A small contrastive audio-text model, trained from scratch: text encoder layers 6, text encoder activation gelu.
Rows from block 9 of the audio encoder of a small contrastive audio-text model, named by matrix and row number. Each number is 128 + 24 x the weight over its row's rms, rounded and kept within 0 to 255. All counts start at 0. Numbers have three digits each.
Before each channel's rows are labels from the 100 clips, of 14848, where the channel reaches its highest value: "responds to" is what is common among them. Only what is clearly more common there than usual is listed. The data: struck, bounced, scraped and rolled objects made by modal synthesis.
# conv: pointwise conv (encoder.blocks.9.conv.weight, 192x192x1), inputs 0-95

responds to: reverberation; text has "room"; text has "reverberant"; rubber-like damping
conv.120:119169102133119084089128078108145123122102121138155117098135129124108101131138107139129102119130129057133114118121149122149118105134126060136115130079109111106113129149100125106135134154130116148147117139141174120142128166113114107088123130119141133146114114125124179112120064170143150083

responds to: repeated hits; reverberation; text has "reverberant"
conv.83:116111133102153098126111104111127122098138123147095117125116140112120103131093102140121140132110113149135083114150103117109088125054124109140153130131130120175126113153124141154113097126110115139123135162147111068220114148128128131127120120131080118095123142140124123133120108154158128123

responds to: white noise
conv.53:136185131104130124115076144125165149139155152151127139139119126129166156104099072104097123179139136105153158121108126165122088144155124154140119100080111158177102117181186161104111122118143126107179099099098129131150157137141108125128107100117123114124105134116140160139113128120091115135

responds to: striker: soft; muffled (low-pass)
conv.100:148120106113140130152073133104112055134118143135088096135112088145119137105118072137166142119130113142113149133145188211179141107129135129106106124120144090121129120119120125118135156120122093181150125137123165146121116125100104118158122154125142146118103147138097127142115115165087122095

responds to: rubber-like damping
conv.2:102102126105146133161133162126127122147117102090177069120104138120166126142129135095072136145166132127151155144113125142122145127142185164114139116164122129098130140105124108125139098116111131089131106123148109069150102179118116139152127135106161099099118115129118087151152110126132120142

responds to: striker: soft; muffled (low-pass)
conv.24:161101112125149110158125130147088158108149119134134123097112092171129136160113134107152099141126080165115101106113146115176167119153106117118150173107105118130114144141087092168096185089113145147106146121146105093134131112111165121117103139159101126171088157109143127128097123148125136161

responds to: rubber-like damping; shape: membrane
conv.85:153100080110138175142126119154138114171133138138149105112088116092131152142167116124164126149104110148117054153106138125078128123111137099096118136150125137128118128164130116148130123092109127108086144137148105098186140174125149136178146138090096129133129109138141158117100124136106115161

responds to: rubber-like damping; clipping; text has "clipped"
conv.86:111172120151146111077090104136104132135121143119118129119131117126120122120123096142126091083067129066126133134125133122128109152138091116131130163169148140146124128133139152148128114122134107143185149126084131113130147148148112128073131150124168093108135120134120166125164112142145120092

responds to: thin (high-pass); hard striker
conv.10:101127144127191067151154101111102096134105118115093114099127139119155151172144163140125117112150100063115131124102114139136090097154135121162131121135107129127149098091180125130159097106128115149136135123118147158138116086099103096128134161128078109196137134081152162142141110173121132117

responds to: hard striker; one hit
conv.176:110124151159138112174132110094152099140138105158114137144196165158139117117111089093111164083117169126155134088126112103141110113123113123124095078129117116119137122157111136144110094142138174155134163123143150119119122158093155136133125134139114087093140121130152136102188167110118139144

responds to: hard striker; membrane; thin (high-pass)
conv.1:106154120139167146133104171083155117135100067113134115137157130123151120141151124108111099117118165122177151130109110113141135123149137133139129128103082117151096125076131135147146147141148123135139150128130167098094119148157146099122080110133094147141093134111197152161152114128136136142

responds to: hard striker; round plate
conv.51:157127101129112089140122114136132160143125101145106139140172158096155127109170133113140142116149139136122110141145095123116161110112101140161130094142136130129129132126130158159119125118130148121154128142126145162177149085146158193115136119131156108156192121150165145108116101113120161113

responds to: medium; rubber-like damping; shape: round plate
conv.137:126121139149147109122131154062124142125101101133114110142158114117162130153153146088145105143157098129131175142140121180102127090130137130095128120130131058129123162105109070182144107096136126165129118125125125160111146160138130149114097139119127127103161117149142141116091108142157144182

responds to: hard striker; muffled (low-pass); action: bouncing
conv.87:168140129158114121147161104144127120131096141136121155123113127103141105137179129111118134117117126113142123088140099113107137108118125131114139113126149115116151169103104141139122131189136162129122147001136135166104143140129142138119141162137125160129113139125070112149140134117130101135

responds to: hard striker; shape: clamped rod; clipping; text has "clipped"
conv.93:139103142121161105119138121116139152147114139153101096091086100120138125108126130174169119129146173101131106127140125127114115167132147127137141131107138133115134131160153125119128144134159141138076099113153153118144102104114106122166148118124118128131157123135129134133255118134137124115

responds to: plastic-like damping; bar
conv.174:120132108141138086124124122104071139141104116148143087104081136130163137118133129121127137146122139124075079124113158161099144111142111150093092115138124122174103133100151125110133139114152132114074109095106125161089138050137144148107143132120133102139152142134127135132095145142092095145

responds to: plastic-like damping; repeated hits
conv.15:128189133098117166130087138105149092123141143129141124096101138112129105118130147139123123130122150128097125112093134095139142136135148147124158116168152045108134113108111167125077122156097131122173141112117081125130145137101082143113147140119124111086133109158099165123094135115181087136

responds to: medium; membrane; scraping
conv.70:147123126060125134111132085158116149122128156179129092156153127121103138105159089114176166125125072099148153116125133116110147128123145179144138117136147124085128136144144125126129129123132124115097159118083098125128135136107122096149174132099094106140110130124089120134148154105120126125

responds to: hard striker; muffled (low-pass); rumble
conv.97:155125166111110093113149115136141140108137133122136127176121099114116150086151144174173103106125106157134105116126132122155157164136108124112105150131141161124116116095080126120119163145131185118112138125128117175109121137113150119042144127123116151095114102135133140112116103116143112116

responds to: small; membrane
conv.189:146131138132078110092131082120106126138118155147119128122128143200108108134116115144143131102120128130085099105151134116148111109141146133128141135195126158166141130195159122115106124111109139157063144152131123133116121045136128119091145121118082095143116108129142109151127150119106131184

responds to: rubber-like damping; repeated hits; text has "noise"
conv.125:108143120119111155129118133129093113133161138121158150175121128137150117125107169098107110130123169122097076134133152141142136130151129152128190127117102156155127129122147137128113141132101176101151126134110107112093152186178119091114139175127143107125106099139114132142113173133132110156

responds to: thin (high-pass); bouncing
conv.147:112164133118130106119155116123098114107136091131072129153137122133092100147090098103129123119145079144111178109146101161140171114111156111136165109076094115088129110121161128123175078157131136120111111130120147150117104101128130157111149133128112098171134101141104100082126141123078099134

responds to: hard striker; thin (high-pass); shape: clamped rod
conv.156:106070129135146112141077123125122111126120117131133125106089100117140110132139121107111138098109129084130117139145200087102111152092113097154150125127141073146127124088132151123138137152136125119093134160141126100147133134102163108048128110152092131167170162130131109065161113106138132130

responds to: white noise
conv.119:065202121157126096136132093140129158116132120135100074110099147131135119151144092132041137125158127157114108143137121133155155119096134152129157097145134103141111111106106122134137101145117126114164114130140119114157129131137136107110128126114119144104134105112113123118122126171128143098

responds to: reverberation; text has "room"; text has "reverberant"; rubber-like damping
conv.191:098099160139130115124143113139139122116087095126167128093068131108096104126118119086150142126121156130132121127110108120129131140152143092018139133094116167113146120082098116131119112126149115172132130139137094111088142155132106130099156143152126095144095107099129127108144133103130180130

responds to: thin (high-pass); hard striker
conv.49:140163132150172171107152108168135112103129135147140142131125145103154138107107139120170146122131114133113132135146108121115088139147147153169032111136133108131140128111160111158129104123131149124098145150097131101115111159156125170185121122123107136138177137122114128122142134130123143104

responds to: large; one hit
conv.5:137136121147128115123159144126094130124109130122144151133173101092117124139084133106131133108146135116139120104150122136118134129157140136144147136188104139100163041101131126157109137115101079175100129110112128157152098136055103169128129119136150165113137110055123151115114122116116111166

responds to: striker: soft; muffled (low-pass)
conv.113:158103084144159140120100100138119155135130101113109156106143080139118164119174141140113113083114142140121103130110136139189108112132078134112139162159158140150125125138129137144157158125139084164109151134120149128094117104093111108066108130162114166124123150133126132111117120132150126129

responds to: reverberation; text has "room"; text has "reverberant"; ring
conv.116:149109108138125091104137117105105082105132114103139150124105113114090092137138106131087138143086144057181153108129146151139136119134167102149133149117127118113134129116114150090127111147128106140164141108144154152076106165113066144200125134107106131138119134119104159118139052143157112131

responds to: thin (high-pass); pink noise; rumble
conv.50:127115133139139155159102143150149124153162151164091148138129111106137127143094126110116147126146099192109098131145080110143095142134142134097122108106111124109107136095126155116157128124167160144154098135127138114091142101154125116140118112143099083139117125147128118107106192108135127159